From a checkpoint of a small segmentation model: 6.8 epochs.
Rows from block 3, named by matrix and row number. Rows with one number belong to one channel. Each number is 128 + 24 x the weight over its row's rms, rounded and kept within 0 to 255. All counts start at 0. Numbers have three digits each. After the name is the row's rms in percent of the matrix's.
# convs0: first 3x3 conv (model.enc.1.0.convs.0.weight, 96x96x3x3, standardized in use), inputs 72-79, a 3x3 kernel for each
# convs1: second 3x3 conv (model.enc.1.0.convs.1.weight, 96x96x3x3, standardized in use, transposed), outputs 72-79, a 3x3 kernel for each
convs0.36 096:160160109155161148167121130090140110136106129136091138127159168129126145151155138080090116098120112071081080149122170161107135143116114126173117109109146179170135112115111142115077157146173132137096121142143147138137
convs1.36 082:146122099113145092063089095124139137128151176123095154149143147134166137140154157170117098166155122099139127093090118092108076082107109124134102124156137117150106131122125137120106142128122143112104124093126118118160
convs0.37 097:131144119136138132118108118113126128072127123141092100116150112124163163073076113164146128172192138149122094119123144140093124122146130099136100083083127188114100076126125087128097122134113124144122123120099129145122
convs1.37 101:106120111183163150159147175131152084144127130137138191082110165123101149117087095111139131131147156170133115120152113106138122121147125120087067143158088132152143121129137139153168162162161143136122081111131089082083
convs0.38 104:165100075141080075100149103112133147136128076154134108138133139136148161117161151141137132099164105075172110145125137130136115136144089157140159166130127155161148118123126112154111100130116109116121094125118136137129
convs1.38 085:129136153114130133132170164107140101105137118136161149167133127157068110169108135130117150136141149128128172143135152144111113132125132148145160169148120141131113125136100111130138113123160134147157111150172150144140
convs0.39 097:114148163100144141123097106146162122155155122170133125133137086148122091097101084145144127124129115112153159132127135132129147126131117112089121122142085092114069141139093124090102148108116098129158151135158136121150
convs1.39 073:170138123137112132128140179105160108095112151119155139166149150149154179161157168131101114133179160135171128091101115131119114116103114102108139124103127126128110136124112149163124155176177119108096111096107129110102
convs0.40 102:144113116116100099120119133156090104106079103103077134134138140100141148099122146136106132111090116155122110136125107130135144115123109133136106129104117099085114130127116111130142133139146146123120134116161106118129
convs1.40 080:100152162132130134107150137067122166083128156092132116095073141104093116151142097130138142125148130138139127131107101114149119113135088155142094146129131114099136096110119128116115140139110084082109094120110097128093
convs0.41 100:093084121127151121144158171112127075120108125100109114126139126173149109194151136107118120133178124162126091126168150117148100105132130099156153111151135115122108150105105147140090101055099101110113118132154157148120
convs1.41 117:133119117109090124131116103135142115114131150106134157153117099126112105118108126170159079150155112098124127133135088142115096138117085112134137127141134127097146121128113124084071091079063140123106156142118134149143
convs0.42 088:153140155148171135127121093115110120137089137107131140142112092127122118114101120148154145124118138173155112131131144088118114108109109141161172178157186122121174152127067159162170121161134141144105132130089127121093
convs1.42 125:168131118148143101139164147179128142160157110125130136133133139123153156125155160102098108116095163112129131100175161114154146140119102133130112170162126173152148127142141119103119120112129112104097123183151136181139
convs0.43 102:101119133134123126151117100117148148141157145136096095126128148127145129151161132123127148130130155108113115135116130130119153114132151136119121091090131122115101095067081091076108111153139104113115107119116108115116
convs1.43 093:154136168147137141124111121087107150113131143120162173156121105141078134127112140152149179133145185128136160096102141108145131132153125152174176155165149139158148151146116167166157149160175116102147115111128120112097
convs0.44 101:134164155091108115100124130145146116152143102131141069142151149135090104131116159147181119117144095152125151157130126140130177176128170086138144065101110124109105145140134162137133097139130093122093123132099147139127
convs1.44 076:125139130139099100088108118081137119148138138122153141115129142108088095088128114117119136148115132112099106082078088093115071127121122118109132130147143112133113215185145136119150139120151132136147111103112121141140
convs0.45 097:101129142155129124160131078111145137110118137104101107138133091139106120135127137150181134116129145140141137112123119154147154124130145142109130176121106210148105148095092095167121133206155144140106173128119134136116
convs1.45 099:139138119152138127154170127104130144110145136155156142137121123114092097138128111147136140122107157095097123114124166110145138103114104094133174083123136117125108164106104132107147122114147110107143133077099136110102
convs0.46 091:095134167091132126129144108139124123138163100178124135106116135098135090110123089133150104129163106123136106099093106125100103138138131138135117144171141170172145167153108150173166127151176144119109143119112126124110
convs1.46 134:130112104168154102123171125074135114126136107127158088142133145117091104126110073137096154132083126102095107115113139137128122094117101116150117152154145174158133128110107107092125106098139130108129113109128156141133
convs0.47 102:166085100113198143116179128086152108135093083109077102114127154132151096159137107124086118118135119110147118128127131158148107124135114088133144135127102161113096117138106182167137131128080125152150112122120173135115
convs1.47 113:092154104129126111148132079112106105124156127105121152139105133135118108127087125141113126124109134138143109084081104119119094124139093100109117082142147141165124141128112112091082097102087099094090111104096089094139
convs0.48 093:163126126159110125094124092109099147119112092133156134114132104110104081116144138070132094085124117137156173112163163147170168105112132142099122126150114138172132105148144138131167140133116120099128121147137137133133
convs1.48 101:141124124153135139134126121159126124157136156111111097106131145117146150161160132089105126136133143103109116117171188146159155127110100133137142133115158110101136160150136153159163150137134158149157142146147134168138
convs0.49 098:164097090130104131127102166122140137148101099105113113144139125131103147171148148128147138141125123094154112172142133132149146192174127179131127088148126103152142135161210175136138165145126135111140134113152153149165
convs1.49 101:091116114115109115112119100122132126093152181094129132161108126101110148122128121158098120135138130092091072145122119143118142088140134145150107134113129116109140126145119109112115141108110106120150098103136144100112
convs0.50 099:149181093116105105134111096139149170149169122132159128156175167082116101100106118087166084105145108138146126133117136132142147150102116129084140089148126129108143088163100145138105150101073121148146112155125128159130
convs1.50 101:134147126146179139142124143151166150169107111145149129144113133101105114136125117142121152143122112134144145128160132120129175127102137147140139144103118149147127136131117145135123100091136118125118126134091105112146
convs0.51 095:150126148148113150128093135149129085127082140095154117118120106098107118121126127109092075103101090131136087143173111154160100117136142104114148118078164105111109136109112097097116079120113135137157138156129147136159
convs1.51 085:154107139138153134132145119122149142176194068182118131158165125169136120138127146105116132102135139111124127085109190139151152132101120113093154134120088121144131131135150143174173126125157136129147090138180110137157
convs0.52 103:135168184122124144136069104153078141149162130136165137124186149135152110131164131126116125139103076107107111148144120138136155137126137134100112125110096138154109107074091144151189092149116141137164110124136147134132
convs1.52 086:131142139154135105120090130130109105090054105106106124090118179144128112149175143141138135158129131126138095174184121099131095101078108148164142144150125156175116159154129166138137118129111126130108150120087178164134
convs0.53 099:112135159149139106106118137143159119148150120182140146128133125131154128144196154143130134066101086106099118151161149138130133138129128090109120108123137161146140092102134054142148091100081136118113146140124148140126
convs1.53 088:140117109142122126162133137142146148149134185133147172150165136127080115137098140148121127122128134122140136095110165091104125131150135132137147138154138168166130119144129115112139106132161104137168076089122108104116
convs0.54 106:138126119165124126134165125115115091152139105145179074142119095116163109079129102142124092096154128136128152109148118132156133123133142126100078153175104068139123122133099119113133181134129102117137143148115133155142
convs1.54 083:167105092142120138139139152105126122103075107103134087114116143114078076120140123112131115127097147121110145129107111104076108149113153077136135094082126117083107119104114093100126118078127116087107136107130142141118
convs0.55 108:151110137144164099110127114109144126105081152107124093192207182183167193152148124163139129142183151154149133099112103126133125108095095119084080107121149109151087117118169138094119126100132119140125131124110096103103
convs1.55 096:121103097124109111152166143119116142064108114141118080065081070104084080136158108157155123109122120102140136148136147133143126146141127136152150132106141094095134112095113093107129126117137145072100152107121138144116
convs0.56 103:130151082088132109129145122106113122140158134124125111114109089101133109150131123217146161121078094122139178129116151143134158138100140088085151063136132103091125148150166128109159192160110117094106110125147134169152
convs1.56 101:132144130132156109131071088108163116121100153098147126134131163132090119124095116114114104128141119115130108097135140121135104142164101093133110121135130122123128124100091091077090107121113114124080116099086119154138
convs0.57 100:084140112096090153066061102137118130160120096148091125147132151122170192103137167127127170093132165127127113151125121115135136109205125133117131138077125164093116101103136099117126158188080123119125116129133104117141
convs1.57 117:119105077140118105111080100141141084142147103138129113123127124137123094099101126149121132150135105134118106133147087115146127106107086148089081146128077141104082143148132165175128153172126136127139092102112115129122
convs0.58 101:146152133133165116106148116126142120144083152177209130143161124126177167141136162166147126119125125197127147134129117162136135103155160130129104122051150165139105102127122100113097079113060137130131135126147112177167
convs1.58 099:145130116120126148102105125169116102123152121184128149107120142106123164154122119134114110096121142102144124135162110136162111146154166155115123173205076141171120156161126138141156133167176128136133068115161111110128
convs0.59 105:104182142093150086114069100127161120134191131117139143109109112131123139137167114160104119157088133135170166133144145116136162114148149117160097124144085148098074171095137126122151100158119107095108136134123123101146
convs1.59 121:144131126122140130112118141116125113115098129109125115158122148145125151122150120155128097147120065094083075094099120129141110102145120092110149096107120108154119160165115184155121139132136179138101154112132140138131
convs0.60 102:146133110143132106144157100111118113058171107110143116111118167148158089138148120149142109161171079139123065127107130121111135119114135114087142126116088123098093087144118110200071201108076140096134143116129161138150
convs1.60 104:104155175107139141128103113154143129119115097073103104121147153096084091124092101146109161133160135111138147130145152144168160123122157162125173174137149116121167162176126143167161147164154111130135074116119149139132
convs0.61 099:125119168167113130125098129126135132147153123081197094122134104098092113091079101146155128112114128092121161121120089138151118165138127116106124124147132070132116174191145144090219084161126125166127137152142099092142
convs1.61 091:108113136150141086144178097134082103140103059130151078125139160133130132130131148090135119088117139117094118115130110092128121138134098115085139157116105131156119103128128106128146106103132123102144126093093114138127
convs0.62 092:110152135121134145104136124174125117188145151160139125079107098133109100126106087088100065081137105120119162089099091117162122098138140173163131203131125172152150123123108149153120178115165133131131115135143121120146
convs1.62 061:102088124125155170129121138184192180145160147130136131168127162158146148203171176134105132114089115119116114142121096160102122157173158113113138156145116180160119126110121118096120141120114115105141130160164146162180
convs0.63 099:142160136093127153123124120140124133135104135154126183146145130140166156128137150124135123119101077141122080109115114110113073156149108087090140127099131128132118152110073142113093113160132128149143122157128146144140
convs1.63 146:107100113087100109122107137132114128127090148170139206112114104128121095149140130120092093128101122131107102097109139132142128145157127144131134119143123118113114131120146132104120130118134158139145115099141076091138
convs0.64 098:174164160166131133188143165100130125111131146106142127125096132104135128159130111117123119122120128160121166139168152148143147141141120140124103068099094113094109110121138135109142154134106159127120119129115113109143
convs1.64 094:119106132143145097132148110135165135118117157137126134111070139086070133142147115138142114124131115124114119154118082147130090092113127134145133064112148097103110096115136113108133125120135103104150149107107186131100
convs0.65 107:142148152130163118109101166143140136102150138143188101127134135149147106138097092110119112101099128136112119155116127143080125127124188102156124082139134096133135116070119133109106168141165130142136124137134123146145
convs1.65 107:172139109120079095112106130149100123091109135097134114102110129112139140123157120112114076147156107146154153143111124115101121120127124140096101110120119121091109126098125133112143118113106142121118137094095146073084
convs0.66 103:144116115117107162114165097167118120099167146122131138108133107139110148109095096139146141146140114111154118140131123137147133111113099155113134083107146123138208127164156122127144127142109107121140124140136116114074
convs1.66 094:147129139118102131132142146112092169143086207146134155123083096119063103128151142169128117131120148114099123117172114120134071092102124162134136118098139124093142124132127115108139105114153143121162108129179123149138
convs0.67 104:131109103091142111131145137132169174164148141180128127072106166117111130098123164166178157146153169133148135126124138103117114107117106094122129098106130142115160127091112140079081143112071109143140136157142130129119
convs1.67 110:099082128141122135158177133112140170140148171149090143118067062126069078137131104152112114113104100134135149063121125097124113137155156117106134087096133091092118098113109115113131129123124087084111094086102147142133
convs0.68 104:124149124139163154121126151129166118133163130154106088144136124118100112129110136117138112102108153102053120114092126142114144134170131108138089123190188151097124140139111118130126121178132106147125107136124134130125
convs1.68 092:143138157112126106149170153131114049123067150118119131150139130153098088144147102102109108114116090117113133135126128139134103134129148100177139090124159126129138122114137130107123150134107125149141122111158113145153
convs0.69 101:138146115140127114124122106120130098135146104161129131117144113155125103102134121135122123139131092153110132133132110158135125122101111100135125104136146229122137136125118159128127158164079139129090128143146152108115
convs1.69 093:112134122096152128127123131143162078156113150117130127144122122176108121151113095130144114162140109124138107134142124162162123148110125141155096170194146135158129141110137164155128147162104091148132110126120120084104
convs0.70 101:132141141137145158169141134172091104096118085098170124154113096107132103146139123133089149119067134113092123155115134132121129143120138172129175140146140142161141177144158136143202128165198110130119133129163099135149
convs1.70 101:108158125158146152117123143118055132127110120118137125106100109127103089119138142110139169103126147138124098117153124142158121113133113180147173189128132160164156090104122085118128106109129151135153109147138125137131
convs0.71 098:167153152112142158188132127143151113123134125160126111111084147131086100058102097111098144120126098139138148121130162148155135134166151117078144108087110180142085105135174093188170158132193114124129138162149131141139
convs1.71 079:126087105139146176126129121102097119130143119152168150131140101164171167148157187125094089084082110106130130077115136139156132150138158108073122108101092139153104120139094126134137142153141155114074125122117099123165
convs0.72 098:151143170111083103115148132130138155139110156174138120100105112083085130112119137125155149164077137148108105117142125150171123124111109114160150162117126142157116138077077171118091092199090086145144135101120173166110
convs1.72 118:099106152149141139112152144160118098174148058144107087123116137179089109146135125067095137106092145112090092113127106107179107131139130183126103160156103093150157131148134128118131135111140092099146129116121099080121
convs0.73 102:112170122115117108128152150115115131133183115091104149157162156141138157149160134173117135129135144157148109099110134135118129134108083113110155106150129165141152094032112084135089088117116133106136111149118128119138
convs1.73 078:120133137163140105145130135118107092167048080139162154103137147151145118154156183119117144136126100158133142136143128131095125121150122134133174112090147180130109167177135145149122128135146154147102183207150129165157
convs0.74 098:130162170138136127158143091103103142174097143105157097141145147125126138140081086071115116142151103120105097130138149110134146127091119121108138149107139122168136116119170145153052078114144117159148143119141131113134
convs1.74 120:156116114131106106080099143133102126153130103100096111141103119167102115130155163130093087109102127108136134118161108154188124079118103112088107166117093136144137108122125108095124092086131107101140122098111138159124
convs0.75 100:094156139122154140098119071106112141137094117142139132149148125148184143121159142140168130120153142107094096098136125092130114112140100108141146104115145100142122106132096101180147093141107117139118117125110137157123
convs1.75 084:132129124129128129124120146113108076122129051124131082162170146134149132154148155162144149152136140139160137125129157094084146104133166130161161123108133128137124166159142137131133132118136143168124166215181150174145
convs0.76 103:153164135143103130145124126135159109164162146070117130147139119133141149120120139135126118118095102154119117111121126154138112098126124062111168153102120166135127169190071144145140129084115120135114124146172120092109
convs1.76 106:115111122115094105148138120128161134094117099140102107163184157140128124197167122153187134129161141135126144107158208120121137129139123122154180086117153109120129157194162146188162100115118136130151134138139124128104
convs0.77 101:093096103123142143121137142168135147139154120162095118124144144129137108116142123131151130132090117112117132162136124134168153126147131148175121092102114136147151134139111145105129113172170108135118110143142115112113
convs1.77 076:133085136107127117129117114119119098103149198135116123164153118155157129151143162142115122142109138142151125113117077108117082134145145126151100097125120099114141132146129119103090125120099144133164145158137106122129